config = dict(
    model='class-conditioned image flow-matching model',
    dataset='single toy objects rendered from many sides on busy backdrops',
    train_examples=203450,
    image_size=64,
    horizontal_flip=True,
    conditioning='class',
    arch='unet',
    objective='flow_matching',
    cond_dim=192,
    targets=['view'],
    num_classes=3,
    cond_dropout=0.1,
    logit_normal_time=True,
    norm='groupnorm',
    hidden_act='relu',
    weight_standardization=True,
    pixel_unshuffle=2,
    widths=[64, 64, 128],
    blocks_per_level=3,
    scale_shift_norm=True,
    attention=True,
    upsampling='nearest_conv',
    init='orthogonal',
    residual_init='none',
    optimizer='soap',
    beta2=0.999,
    learning_rate=0.0028,
    beta1=0.95,
    shampoo_beta=0.999,
    eps=1e-08,
    precondition_frequency=16,
    max_precond_dim=1024,
    merge_dims=False,
    one_sided=False,
    adamw_lr_other_params=0.0014,
    max_grad_norm=1.0,
    ema_decay=0.99,
    max_steps=6000,
    batch_size=128,
    epochs=3.8,
    lr_schedule='step',
    warmup_steps=300,
    weight_decay=0.07,
    adamw_weight_decay_other_params=0.01,
)
Rows from block 8, named by matrix and row number. Rows with one number belong to one attention dimension. Each number is 128 + 32 x the weight over its row's rms, rounded and kept within 0 to 255. All counts start at 0. Numbers have three digits each. After the name is the row's rms in percent of the matrix's.
# v: attention query, key and value (stacked) (model.mid.1.attn.qkv.weight, 384x128, the v third), inputs 0-127
# proj: attention output (model.mid.1.attn.proj.weight, 128x128, transposed), outputs 0-127
v.37 118:161089170153098144137120119089149153137169130142117117115184102161101118122147148098165134166166159117135058174095112146202134099133130125147135183157137085107174096149165127151120101056140112106082205137144077120129129097138150055151129083210193142104139123133173157151127117148152165185122152052151079124122177114142082132151176102139105113109160141140156084102060079122134144129115
v.38 091:165121058147117119118117086146138140122121132125120172111160114197165137117153170123060138077151101112113189158145138155137169154130139157157146153124093192103107167144150144142068148165081129190167166089136127091136112142172133139107059139060118153127107126173134132135142096130135091149158155157130070153143093097158153139163100195171125086172133169050198126097168098127111155167077
v.39 098:064129109114165110126143174125178150133160092101130104129176083127110143127082132130158124167127207180132142137191129118119097128099137099148135105173099128120067079111111124107124225132178174148129108116137088083155158105097077145127112139103187090161144088118131159135133177095120111107121082101118160093114088167124183120157161115144168141117110160152024163151202111115154174107154
v.40 094:152133123074120188141180129185164109191118133149150134118151122176083127160126081109159206131132164140075137133118072182132090139153151123127105164111144097157109117153068116096149114091096131099129125170123140162125183153122075122171129162120090132153159178167152127124108075131155195132103148118155076082090120114153099157086121136164096138070192112130137122187176143125172099048091
v.41 103:160097148132124100158192187170096109093115135155109154139147118135103178124113076184103166163148148108123153150068145170165136090088100129121095081143141085131077115145110145104171108156151100137143118123099173127113138160097129097156113158123130191059126170133105117152100135190173182115124155166122188089168095217118103111140077052147104143147130095155101215135147115156139119099094
v.42 087:135088143088103126169132117162110126109057130144211139143120091149149156180122109170133184112130127112098160124093141143113119125130142160106092157125158123166115104114169134255121068181120096140101172159117128125115211148154079179146139124109147135120118156129159106173186103142164179098166149171148126133181129199097164159125123151107142152127191141133162166152165123159119079118088
v.43 091:150149166096111118095164142166171192145124126154162110150160176136106171145110104153157162129174139080116129135119147108113079101135067181087112154149204095108101174125060126097150111060091139135209118136066113135131167080139068147148150158141108173127143146135123114100133101160157138085100093171143083123089096112104146160124137120156083085111207096053110125090171115141110160125135
v.44 093:153089080129109080129219139136116101127140132147122145149176108148121178212070123119099130119112098079078079178110196131096135178162107096100179120104132099096124067076096148148128126124134093107105133111108136128109075129111101080144079174134134095147132100102116086074106152161070109197157135178116147120122133213138113091076118147096086106166137123125116160139148119174132138085142
v.45 080:075167103083124166148156077049169157125089162141202080107179146142126181076080106118115143142131145105144170154100071134174100103128113116105116144132112145115139065096105147109140110129085113164173099079126165120149142139155170083142129151119141137116155143139078109192157128177130171159056162091126113135142074169097168134161102095091087099105126100108112102108117117177126160188067
v.46 089:135120107170094114185146112138146178149152117157110110130121183099151110084095135137165198117107114203203157085138117096160144127112065143092106107147165113108202225109105165134108121144178116154114103114141163136111129116146166123115155171115099078166173120124140163137103169146117094131094145129141079181136188049112161157149155128102136124133189143155174151178144091152127153176155
v.47 097:135084135149125149120171178094113124094193093138095136120162100134103136105147162118143191164134171117121093123135069165190111164105125133142084162152148157153111126171133136141106080098199119101104162153116147099180136129161143130134140123197175091069142101143205137119186177161091126160131175044122089158109229128079138127146134102109110088123148161113127093109099103087116105126155
v.48 099:158171126155129119121076084124195171120124134128144128064142127153149125129112102065133125126174099148147137108146127141188176128146095166092150110167153131121174173123142156111066095126177170137162190132172074116093092179189176154124111144125105109095084158105127163121123160135161088103202111155132092144118108199101130157129134136141096086136186146098130117131124103074136146206211
v.49 087:098122121153128151093130125163135131124092093124163108168165101102193183153124116168191122098099124093099169115155159170087143167112038144127122145136159099060126094123170168157163110121071105144156097120141094088129126163125082170103103121164125059113076069136174103120133138123110113123141091132139138135118147121111202166112131131107181153187100160055124123099174162106176085087186
v.50 086:074129073118069115101153113101163139116122112110142153127174093135086100134116163137123102116055150167129100124097125114154137094092120128090173162136135147111100128171176161087083134147203069128058110111151101174147118124126185128121122095135183040139126111139161117121120205119121078154129129063121072176112151175101132087122183135100120087162091127125092161067158086134098163110153
v.51 086:110156148136092120158171121128086113112136152169136138185115110140122143095140106183089125119113101104134128132175157114098136128149126128129151101050158125126135195098107130100157179217074097153187096157112165156117107161097178113073076094061133131128091098082124128177149105198145126158140171179170142170152068071134184108084107120132116193112097127159130125162093171162104112147117
v.52 081:124114134086122127176231123121132110145116156145077143163145149134087148085137087134201179121172104097134129219110167098091094142134157162119141142102089127140147117172131153116132107131095142194138113097178141106124071118100143049135109130210070114100115157120150105120151156193141185078138100151096076172150099134127150093117142122117046129150132105151122133178160143103128133135096
v.53 106:144124147120097134140166098106133141117104090166157131128170159087135146153140142120161192096108149111115137136132116152150108156119097142189128158106121101189085130106140134194155094063058178128124171140103126090129132096153058086140133122129178182113194097182101123149174108139138098199165128172130104163092116095159124152131130099071132145126163189081100144062166163171153069149071
v.54 080:113097153198145129191139116116109138131183146111148085111139093143094095152146137140122160123107157129137076114102188148157141119166113087162136123153124109117232155103163122100126154136214095082159121155150117130124047145137149158123121148108155160142158108078135117112121132120106174175159140153117140150205070147145122087127128072176126170106135110163062188161059138100085106157171
v.55 107:057147080157143139128105070112106130121183057118115107114120113123120128153162153164142128120093113150136083090157091071125122140184155104127178143061103116122153173147184128101141140107118136179144122119138093102133101105113164115105088081126148044147088069079153131108180147108162072167155161091107091110109180065117124136088113118067122123114101095104106061162130176122155155186101
v.56 098:158149125166170146134136161201144107123113163044141111165110136166106159210166131094074135099120149165095128121150178097122123164112088134191101121111117095155052118130111135160129160146078146068087116133114148173171101111100096210110132105126102147116112173066090118100095122104139149114161100162124126123180097155160121127160074143150183178123126169108116188097184143147112101103150
v.57 085:156206147148171089117146124085151106152117125103105139118126158183141205158132149189162096130127125121150131082136085130148110122191167115077137099099102129088126207166190145067084188125142140182115137157140074143146136137133146130140139134113112068181098154111147085144165186114112061138103112116122075190108151087115126158078140139105157110116147144150148107108056122102093170107092
v.58 074:078123164117127147113130157140144136162123132123142146096148113079134220113147099109153054148103146102121178156091142160138116186145156163077135172099139131138103037172123125188129112091030130086085124112132118133109150182122077132131130145193150095170107085123142111105140106159098147105133120047114105074090180084089159129118145140150104142139189133075166091142124136124164111149130
v.59 094:128073091100127141121166116127105107134145131124140146153143157141101128175134094009123153140103137095108099165122091138194062151163088135111146150108061152120117095167147091094143137100124121093141087159117193122150045121125162056132144101157122139110104084185087142147158148152170164158093176091164133090113163080127173071136091100079142144124112130182112096099148108166115137159095
v.60 081:110171124120141159160165127112095102103192121158121122143134078121146127136163149152180177185130112107115081105141076132175120106147142220141146170086189141144103173183128123137128136150155094085131130095150078140133153130122086067080078112130155117151137124067146116108176126141130112114133192063129088112104158084107096139096151091130115120056148215183130094143182164146142161128160
v.61 067:127175113163069150162118095099082157126117147174107148148125124111132144106136056118158183130149178190186073143130120118166141123106100105127144119175086177055151055099125149119162146117150109111150126169149115096160169125068158078102122130160116103190122124109133158183173134100098126169152167078122155155126162187068086088137136107060173141169100114143096124137097112104115164162162
v.62 083:136085111122098110147164163185133123104119148157101228108123131124171082192168090102146183144096133103156151123092123159069146166108149095104137128139057116118120125164167193106111065114141126108085150104165150174090181149118138109112116115151111174065138124168152074183042094136140150083143190138160168120095153181100104123111140123118175122130139108073136140133101100135143129136088
v.63 105:157099120146121113076137145091169100188194107158100114178122096119178129138131169144095121120129135141099106087168125085090208157074177129153108137127075173123136111126165137171073131139178148100154102116116125107136075137128111177055135108116134066114072076072139152112084119077082093129148122111123104150121196097127101152122174155076124053141132166082098130124099114084138121156150
v.64 116:129099155132123125141115126176120115162067156123141095106136112145097108165106157155146140113111120106152052132182115142119106179079182112130146107111129110103111136131064185143110097130090059083132165116122154094079177162108077150109127148136120137132081131080155107065151110099102195142148087103126082108093067137197203147144084111170156106138160105122089152082156156118187092065154
v.65 100:104122112137130143134150122141157125121136103126126114145094124113127126122154153147157074164104141174164118079154095133130060090187117155076152164110150131109139069161137134154184173111096128148114095080188080129130170150117142090110153078156164139168185099158121152118145145143159216161085129100109128105055119129132162075114142089068155141180179174192123069128123151074079181087140
v.66 085:116162158131110110149125095079107153079143136135101201124161130091191157045151134092107131084159091126148158098115132128104132087136106130144115100157119107167105137137132154091132152094110155162100155112130135112222066099141117134080088190137054111159094113093074137099131114108134085161117102174117106190150142158069108187107200165137099141097108129146153144173125105130105080183170
v.67 098:135074111156078108143120105127139117144221123164148117140156136134118097143118109163150137211082151145113166141154154116101142165116132193110122107102137188097150057060135102156158106129100106097155125131159105158127117182119127075102098104139164079159106136129191153122143117144116147171137131048120192124058137142117153035121147109082155148158116078132082108134167145115103179087115
v.68 096:142080130121144088096084134116105023170140176182168114154145115112107112154121125159103142149116144117131130178119150119128163099068104110095116166177143086140121118100125106145149094203095101112104119106138156095142120139112196144204076055123140194104072171089127142104112096142166080123099165162133090158135101171151132149099147122163062109156149094096117122113086109162138129130053
v.69 101:043164084050161121144093086144140140170135130083102136139123129105138136123111147075148135133087145085078138063109108133088108096141153142102143181116093148156119138155155059113095163103124168150124083127177061092128184110079098117157135141164100163141187148111122159120127145142167116202108094135082064155114134110146125120114154151050121103103117179093168079168145145115113104121182
v.70 109:092088132211067130162125156141092140096146117163114084151101118129166106127112128166113125169119151152123131153187074103130151187072123128097199089131133174121161113110137177086207116107166092130124181137134187148144158168141116134101114112166137111109131131116134167110177130139079153092120160125117160111128191123157158138155130051186166163111134151208095098103133140082080161085143
v.71 068:185078163098125123090095113167130044142149081066115149081148089080134108145060158132136175151126155121132109130151171130127107126072110144147126216149150157132112113098113156165151123128091026114122148123149118090102181157142118148174116093104159196109071146104077166098137142145127128109128147147194122095116096133164148132107171115092144064146180139164104125125152097144129111077098
v.72 111:119192110140168144145119133130120136089166136145142154170129172150126129128130191128078102105156088112091179143116136079101173117099158145115154197150129085113166201122177052138173172178135200150154102130130121145159079143166176120138127106120080135124160149092094155137127152178148070163127131189113074183141125139094107137117156142145087104122077135067153116158080060144102119168135
v.73 088:135113144134087162106122146149172165128247062183169142154124115082152096131195109153105105136161097118134164120099129157208141119145093142126184107113135178164133100161171130140136161083081108169154149144166170133107140147159138079156111130132136089133129120166135151125135109101167096125130154095088100119073135137090182084108154033163118138178114140123147095130168136112052115095116
v.74 075:148121086135137133091132174130226098162121119170165164132076157129142167140126111134105118159112166108114179103118160144100201160117141118086125084128160117179132147146146149106108150200154186102119114131118193097122149135118152078183073148129139124131133163157097139133141169143163122133098181123150118134133128198175197089127117098189112079170130114128148190141071143098121150042101
v.75 074:135147096122095123099129088121161199140119091087099188063124102130124177085129124135078117095179127052095117078098119124079116170173138056138147122090103064137101198164118095138104150116132130122090089162086132120113126067127122114095137185176090125161135162122156060093165173141170108133128105108140068137132147178068152155091146125094066107120118126134114134163150111123105130103169
v.76 110:151126130145106128128080124040183130126184099127100088121142109078100107100110055140086073105191152121138142133135121133117148082135138108061103103133115128147156116180139156064165127122129098075140148150122075137111142150128162116079140135176216139081121104156168137145095131111124105106107127131147178135177163169070093107065123092144140098132075121115162115096073128203116169104083
v.77 094:122122174170131119125143132082099115097125161153062074122149148131121079120117099147165106143138122160131083125140108134129138090090122181116087083206156066128111090095172144130142106155117096071103141106117103134188135087145140101185113075149098164099129193087090100040123125104112111112104164135149098123150183105121080159127137160177155142115112132194116179192163067115118184166120
v.78 089:188169127180101124097108117134149136118129106167152111107112125115144166145152100091152114143169186161209164153165124169145133053137058190119101111122120173147117108147159123146100137096085113075114123149111061179131185127155120164113140101104158135122132101166117151142112145106041083122151140058184150148132179120107165110136132132106177093110181113151143142090168153200134166078149
v.79 099:124108125092156119139182129176117153094103137164158123112077121112140167154151134131141128162104094104154111151177140177119112224147133150109147090101166154136044091132146165178120106094140126150122114147153173139106161129125027115147094121099074128194093177128116154107188120116143180154160097099083162086068100124156156150117148124156167211152134151109103130152165167082105098106156
v.80 074:067077138140180143152090130111143114160106103080119093108136132147115144087159163145154151171091156117086135141149076162136181148109172087086172132122172164145154162163097124135098167142150146124065155069157113093182119079088202103171133101149109079193109112099179114129153135095188161138137136080115069080105174123097114069114161080082122113145118147156112129160104110074125100112143
v.81 090:090142130128114146138114096162150120110088163110044076114097168155125181126139122128132073097133170169136145107122132116080200102086154182136149164102112107164126155159162106092150149169134177160115161068125135083182141132095173160161063107182103165122122196167089099132134141167145083113131155182111162091129128163113112108103175201149180137120106161114157138171128093142088086173120
v.82 099:136064131066145119118147172170151080167103098092216106150109141143114142178139119148154107164095092144142119136134101176114067156146127178160123134095122136087117057145071177172126129100090052116106131151100094138113178143109053124158189112127060159135132147123142104099110125091160153109151116080142160121049097080183156110121112132108116126126155118116095137137149198122160152125164
v.83 106:143082121113156142104146173200134134158127138125144109074110109096161118112128104135127096133073142120177114146167169177194089144035079130126142082119157152119105072134105117173124080103097077114090165162152096141081201096140093141123134131142110114086112136118158138112144130083089183098115090061142150087063156176107155124134138085145144132160172152171099092087135135141143174059146
v.84 080:150183078104130109190113127061126098139151146091125072138074147139151152066113140125152120107112141139121151069137123091117097123167156097109119088092150165111156122129102135053163112156147159112082077130124081135164188203115125116083136163130117074125174118125133118099200097129104188097151072111065181099140147142145163117127099119184159159121140114122193122158170126182087162112156
v.85 087:154128114075133202114130162082155081156128090148124178193151163122117135104115185190188181136115176133133082140137107128082135170152109104131123165138099101132087138164149136127117144142196092161134061109171142113145165136148128088142082154177143077145196142083148141105128112104137151145081164101119131156135206095113150119134143123012126135110150113105158064122157154125105110135118
v.86 098:133199112120146138084079088138116106118134127080175143146079108132126150136168169119099126097141115134110178145115160141089115091132158140149083184100140097153136160113134075107092158139081179168152067123171091156086084141123123112144145137164124125137171188133141140167107164161202096126116081192118097161193088146120126135089183124065190125136098143121169128136097065206119087144120
v.87 083:155091115191100179134190136164147134148129145144080131104135152064160107122087106127158128118112105131135058170158121166139195158129119132131122137159168114106147123105111154132194060125096043123149173100154128189080182149144120125119160146127142097118090121160056121103093116153129198091107132119088140094143208142109103169135121112172096165103162140163115133083120138144119098093052
proj.37 115:153182116116115130155164169134094150136113116128106100164122163121162094107088085124133129054104093088102158134181143125076087195128106090113121092162089125053127116100099141031124150150127138126127120168162198137115082125144079112123068153102062136128115134145098129118081140126119169084174155157101195117143145089120164172107083136124137209175126171156113123130200140139146134141126
proj.38 102:142154168101112110142077108162119124164112137129150130091123132097173140154088078155136131159159192128145070140122117157136087157107106195095203086101186124160091105150146140139135061083135146083175154168148122109199136120084176160156186117167172168162133116096118127119108121112098126088133066143148139158164157211126073091142168132146081092086115097155097163191131119135151127131144
proj.39 090:121068075178093141157120138175043161137116171105187156129134116089119127166072112167125074177101073129146167162152162162114157135146115085146135184145127116133146138144095105157170125166117079126138115142137138153123117105116164151101164171139095102151144133104144155189167088175096147199124170137105106101138116150126085124103115135090150093197183184062100073135095173112101121142089
proj.40 096:157124135234166146171122118145077172120092157136156121090160106120131136144139194108150121145140108165113108197113160093131141166095075075144130093177132167127125165121152118178147115189102122138153119130174153136210141141065177110129128110134155158144152108119110130139169207158098095109141155095148097102119113097167143115171120145079123147138137183194129139153152193106100166185084
proj.41 091:076164150110119115128157100168128135172151118107114169141083143111173129134182150073110095103108130106153129149198120085086155084107180105117083174073108113125180109129161097124098085122127144134098154144151115162106091110083070127095116055165134082111147153117120103140126123168155107198091137103117097131156141053045099153103100112063142137086132149174138088060148132099090115115176
proj.42 089:126145188150110085118142115110065139154147141120067169107132164084135144122161114159104101122165140134145056126160079050155088100127128114140156105107116127137150187136119101037090108078134197140146143104144110145104116125122183106135084138150157142134136090070049115081166118140128104133075063157115128121111097080147112118181072165179110077097091087153103157120152132102114090148103
proj.43 100:122125099211184188143175119109111103100091132157096144108134138082093138113121156078167121128117130183119111140127133109160140107129153066154133106133076147154104089106126106154161152168067082105066114141181166121133088190103086155068176139088128120129115133112124158119114171097112108142130173071194058110138111139136092118108104136102194161104094144197172131116081107131130099193147
proj.44 088:131148216133116155143101162092117141156084107124141118082035115086122132171131166178037169145151138133123116148160125094126144086096123182153133087168105140157122202113122132144134131141084162171171108100099112099115208146082146187132142080154111207087131105164165147135114137074129135079123125092128138179166096081143113128156108107112112115110140155173138141110150167078118151118102
proj.45 095:178103135132135120131127139178104078114125133111060192124115122076161122139142128121107079110111169095141108116133180128079148114134114106123156107028135066098097142083177160115115108088143116129076191165133117160096037126111065133128065168172102122117121123130146108109096093128138083124158141119138124080149130147116085173111081139178168162153174124180147124090123180128170128083184
proj.46 086:135159069108194150072079168122142116119166106078128170157146134177108072145173149125150070130138096066100137099118128156122138109140211134084130136067096183148127081168155114136130167140101106149094133102122125130128108131153156134108090142105157156117065141139152110177159104128117068123111069134127165083087087150155159173128151143169143154176077070100133062126072159111123111145182
proj.47 101:106178111106117122127121134122106143129082121127119108170136124148180123109126106136199074048097074128151132164147124113049131089126143099127105149139077097056167112129163117089120147127131161178100097105127146128083121125082120062119061157072079100149133157108057122145156118128171135073120077188119178107122074115164129206103136107150115162154160141162050131106158130126115155115134
proj.48 086:150134075097142139101098166150100138147117163199091094156140187141150176086120132149159109128142121080176143156175151182151136101056135166141166110102104178172089136184089072138128190119059119086115069141103174114179135091160141114115139128144203120151127129151111088112131112085109136095101122129145092116149134085148073100187145145106125153147108137166146106139054106154150079082139
proj.49 099:109139091163146131153116171126084124094151129153134131093099162142061070092087167154097175182140146169152088200116151130166133136129154156171144147153122155197102158157118109141100163165156127179190125099115129156173169177097180129144171185169132124115193138100100149150192135154103112132126109184153090117154045138129080117091137151120139101080168122202101148124149111121122162133121
proj.50 085:138161185147154102198118124118116138190135092105097134126122179135173162177156089152131167107174141122109173134147120147114114158137125187103135120149108130087146132087164174091122103111172184151138189151147135127088135118101122103165063197125063168116136123102119127186121083131125128138124105145112243162152133129101145152133079066146165127142115093086081100149110212105109144106097
proj.51 089:097099176073124098118099136101200082160138092069097159126069131134137145206127144144072131159121150148123141065076123097139137085109178169117164155076132126136118081103150181158082100075173158125117108099089123128079096118133076148150149145183160162114183185126156123125121102128110140155115088079110152132127142198119148168166125099155130077160115108117130159083183112101158092096116
proj.52 073:151162150160102089165086139121171097118155145154143132103144159156151180179086148113102127106085156133088145079087096130137177125115085102132070129074176136136137106123068107092102152119111144079136154137100147156133111174119087142095127102133146132066151094079088163047099068124144043139152159096152153121164074114127136180150111142170154102081064114139141152081075109143181146085126
proj.53 088:085166140132136124157146143138063160125133163125072186130073129148158156132120076202106115161071119093148092142134130102108043145133174135147139083158153123085122140154124138075135111171190117150117094125155188111107127140082143161160141137137151120156070148078149133091136128119150116070088125158164157091158107198090154125157136138188124129151096065154093179162178136146147183153180
proj.54 086:156157105057102134062104124125154105092140091156130154134106145080144115116109142110176151162155089105114171115117128130185138103160155136139143098146132114074088126134130104109156131148106145183056123105054089100073170102067094107115131147095080106103123152179165158171142147107147147159145168073156129109072191082078202173122108126081067114166120102097175116081163122143139138107125
proj.55 087:111129127115075122196126165146127106189088155109121098145113141152160090151125097169106117182165068131111183151109133172108084161102130164135160149168130155111141150164098158083138149162179142080126082159129135147096165120098083092151135139153162118172121147114169159149093114157142167105065064141150152182132091194100154075174156108167140075133089123069091196152150138113094172089119
proj.56 093:098079178100111134124142071101125137163153135164176130089124083136173134143113155125111166176145163141166156161087139135181073123108150157169192176182155130123134210199122119101146137163170156130164130084130105121113211133088136146146130111120196174165148160155098132197179119111117160123109149131149150154126163161058137090148130126074072074130155088131161132142110138133151130137089
proj.57 082:106072134140125161188088112140112132148099120129133124126103152139149079121182094087039117108112085188122116136132135138070133148093137157121133164127160160080133126085141172168129096141148157076094121144100177131086109136144087132139051105146159157131137118095116124132092110140151186144163100101129233096167147162100141131117098131170161096160095090110111165158169100173231101127158
proj.58 081:183154106235165077174118182084138094138158180141079129128100085164123075128121140108112140133132110154130049126138116120116109142144129125139123108166116081113084185074137169084095130143190143166177128115120192174087109156139157130114055134065103152138170155146119138119164133172110104127168085191125090162140095169179124127161096115136101112144144144145150124134156156149110112189125
proj.59 084:156133139108142123123063120101112108061122113120156119078121105164160123102142102140095097132154130159132144174070135114044115129148128079123148095158157094115115155075093185144145100116123099104088151109126086128148162090112071103148164091099119130130143138122144090108094151153138118130198122150113198166174133188106107160110171155136144113173135145102098183104105175077125168003170
proj.60 077:119113135149107085139157168161103128186092138128124104202165148154189135123090121125159094055090091146173188096142097099099087155089160071062129107137052152119188107149114130094110119142114135151074133145100158120114114102137147109169125129140120125124136147122146235125127162193130140144098069147111151122111091181158115136181113135126144126181102049072135114126132110133115097176127
proj.61 062:116094069139109164061113097162162101118167124122093126124122162102180071137116179058102089189134120075081185173180123154136166135154173090113105117118146108162102133120079090140112144119146142137096115067116130166075142100159093143162140118112167152058124105180148095101095107106114150152083138146080109153118070106169123175143115106148071105107128145127107101145106147144174138085046
proj.62 078:156180129085145096120051106088099149119131133133160124083126175152076160114154113111155157084116100109053123116128142106142157150150161178134099128144178144152132178110160158081093092129120124137155084173099134140198127131104121114146171134117162109111133067095114090097158136138138161145066052155072135121194122064158076136148104136081078141080054134167099111121128142118102116063135
proj.63 084:095183099121114147094094135157123190141097172118166071083068095187066113099077151119205128110118138129160118162136131167147109151119081202110172151181126110139137148148107075099153159161111082161092153104094091114177195116136227102143135086100107127151177142119080092157143158111162128108124087165144109110154091138108136148109101073109143160140139115139108097140171096140103134137111
proj.64 097:136167150128118094181196081104170121127160051068056152176112118094172109098157143139099127140083090095135141112125140090084132110155103092131093096122078120133135090153136135101101159064137136134123093192111145170175121102148095135131120113074122141105136173169083145183137080133128097137121097122096124074094204107075113094122053120106143132188130157143133109106111101115140120207121
proj.65 093:154145161173168084166093090128154150180177129131084088115120145159065128136107135152069168151138118144121130138072127146107143114104153065122144084066084100212189129080122116101148110185129087142178118138116146168083066119147121137075124138150178098109144126154121161181125163132113056099086118119119054128145096125128077152202141115131111117103131098127137151166175163096118136094127
proj.66 088:200164085096166167056061143145095135148096143083166142118123133148181135167143109133195126088093200130126108101092112137151147176122136149118117143173140144099101145179139154155076117141098148115079186158073123146097167145134170133153108138112101104114099152139119123149135109160171127136164119178151195178120137145142156143113210158148155050165122067118138154096117109157151130146192
proj.67 099:145157149180138145097132112136104108153043112140114135087093118141100180134120148073040105117160119184132090113092096147163175079132113035117165152126153127104097146105155100170159152101151147130134107120123089120103090145124107148137148149136062195122176101119095115159128153114121094112075189121175052118209094136116107140143082171161088142135151183119184157117141134114142150118148
proj.68 086:112176045083098100083166126123128105078161107142117093125126153105157091140106101097181111122154107134101134093152103088121090171170115170170132182094151154114082120161120129127167146115159156138097150144126124081151165148111130157126201119053121094118195117157042084113152141136149174093149114109154117119179130119106100103117056099148137124073109211171119090107116119113072106100098
proj.69 114:116151170147183161138080101117123170174176130159135132103158114142154142138182100126115147148141125186164143151119130193149130142156148167146189100164161183163115166128111235137092081126125130118127165121089190142184111107133165169138112142128150110123128130127130131126152114149149174071133071146189152154119167170107131101207191157165131148095071099116102200154138149147145135120181
proj.70 116:178152144162111166113228105114131118164090122097129120087138119064148111107123119081117113120088140153118133116079080169097167046165118075138113114106107112067121105067167064221113141111105121150135107101098061122116145138144119140143195169100066152114119113139143106144080126144097057180126139146132114115110127142128132134092094179137125111150148146061179166119128116119160146166120
proj.71 075:077136121105097094151148193037133163103167194127165109121139171132102096182118114175141104075200095133125122116107155142143136162157134169142115125124106105174070140140137162116114115122145127170131130147067120192141069181177115105079167135154076109129150113149120135199138123090137143150130106132108130156143125167083129104110068126140116170086087080069159092109075150138081136075104
proj.72 092:126093092084074108083098152104151092101112139113165167122174106112186106157083073197168118150133189138168138089118143140161083139211144191151109148111144177129148120138093152121105093099142134076093121147148123099164160100112113160162116115117146173099123105169113111112105092096114157077141154127144187159158100182219137184174197139158099147128105123114105087114175125153159130128135
proj.73 089:105189096136187086095109099068063171120066128114121096082164155112097169170081167116113122122135166120130134197114116156133182101094176158135119114169120162115154185077148128205166190125138115110090108055128150135192142160101171088070158135142118109105129117104108101177121147169145108102103121144172105108113105141100125136154137116094100078082182113143166153120104080103147126141138
proj.74 076:131153137128118059180140153106108082111117116095085114145148075123113153124137140122131106086131120106135146184118120117145136196118108163140123163119137158112134088162079195102132129112107084108164153146129193155072137200168149139099152087139193122102104101104115108137087150121183125109112102124065116124110185082065111110152132107095105135096068147131092105091157154106210110226078
proj.75 081:075164201117143149201123137135140117190112113116112143175124123118127159139185160145111165173056149145156112163117161095163116156077151190120134130198128171132152137171150173129113098159141149110132169162145079104145124143148152112151068122093185139131097103086120150153107118191153135112163111185078158166146198100152172112113149130110186098125108096124144163125114188077157117185119
proj.76 089:128131076156130117173185088124136137079132176170128148142107129128149231118193138104158163110092138119154111110128176089148148120134151115153108167148088147101120127106127082167084125129136132144097140131102150137112099137126174151098132187064191109104096157140121122144139110073150122178080117161096066095159133055149123068130090085116141130128184087181108158072146110134130054183096
proj.77 106:150087061105093189103116120130099131087070112101202091103118179094161109149138164085115124127146187156136161095126118134161140118105149128073171174076181174113074142147106040138108169149150170166129122106098108081089147155148160170118163167087068124142098103135168086112141148137121149142155185139204119139133086163175119150097115167157139144125154142104139104135131178130085091123125
proj.78 084:107067112097119119148115152088071191108151095127144148103094152113090106189154139150114128138105116101090103109114127098143121113124166123137081158172118124170066200096127185104113173121130139188138146115145209148121097158100166109057112152178113120142086185088077110148135132081165163129136157157094161130135079069107125100148132086073093132165100066103135113090097114121155062103121
proj.79 081:116142095116116123115074145073099170091072085095092112155177129142124098134090153094109111139128102129121102206095133143122188104117110059152089100141139139091144145101122126140119180096090139089146173110120117111102134109132152097097143148127011086074109087120095079119101149168144125088134198114200102126142139151119117138126123129116105086084181082149162133119125118123104185122220
proj.80 084:157146197096168146096153080129125145151133118115066139078121122123118149124190119113121133083103182166149182092149105228092106136112151170155113103127160136183105179145146172100119168118130158194134119120094168143160160131180099120162104112123164103129123133121120167070147118204149096129080092140173168157139126137041120086163155126159070104090099177121123154149127156097127157153118
proj.81 074:165154076121117119113139175154133095091121097130181132122168091107159150144149100117075135119058130148111170140144058155191075152127131133121108112149134150056082118108178153160063083104110169126144150130098150132110176149119116125155124179044100063094085099109125078106115099103125168136102081146135130178119131101085171102116117148123112051123074062150124107129163098157106092159098
proj.82 096:132139112158160132104131122055110151135165154151100109122098121159111086117112217094100129159173067095131096166118186117103129127088131115135129066132114110172127114114113107073156143135165136136178121113175142093119064141138140087099090084170124092168195080123085130180142160151122157088135150084154092116142086137071103184128080100100170153150161183161116061143151095107072098100142
proj.83 088:089146136115074101132144093070086158094149105135131112125108128156062118170112201067102151125108145097140112171159096123087233104147147102125126091185129154142151162097125120143152225128145085136154098107081166128170126202153159075136197127161104096172111146097098122155150133111143060126096168113130123086127098041141110129098112121127128103112142122117165161112106114127114102137137
proj.84 081:104106099176153157103126125138194120159111180131103157103142087156139155133116139103110134111115124064138136137095110120139134130116086108078108122137090061079136057141088111154156106141118078128182137123094077146120088100206124120088094131068141207155103167121139163097078181131112094145125127187137107128120214093107078178155155112106132098203149134136070094129150170134140104130166
proj.85 084:095138189107101158159120075129164093113142152085153111126103139122053100158154148118128085164166044080127130073128135151137102118087180149108114126104121166154141201101124111158171145193095152150127113117126092152152049185108118072109105120154146125137183154141143157128135184174157155179140142087134098174159108157137123128141114126211195169137143140135131162136123154136133153053129
proj.86 088:151107182146106119160138176128185146137155100150087173169138125151140119135072103184162136096129143141146102133152143110140151181183113175121101118129095092113074157132110188095116071093146101069086190128146166155102160079136161145089086107149132136105072100121076090114163059124107198166140118115119194123128167119148141103181147165185088099145079083119100107084166151123119115120161
proj.87 096:114203134108099104153173122148121133093112131128130071108067158130046128141115164080130128163165110149147145124097143089129122092143167088115139075101106069108133072081142066195139115161142100126139052128094092154060116140146098083097134080082140171128152105147174082162158133125125113131138182101115047088119110133149118129086076120098147115126166133151164127152136167084077153135173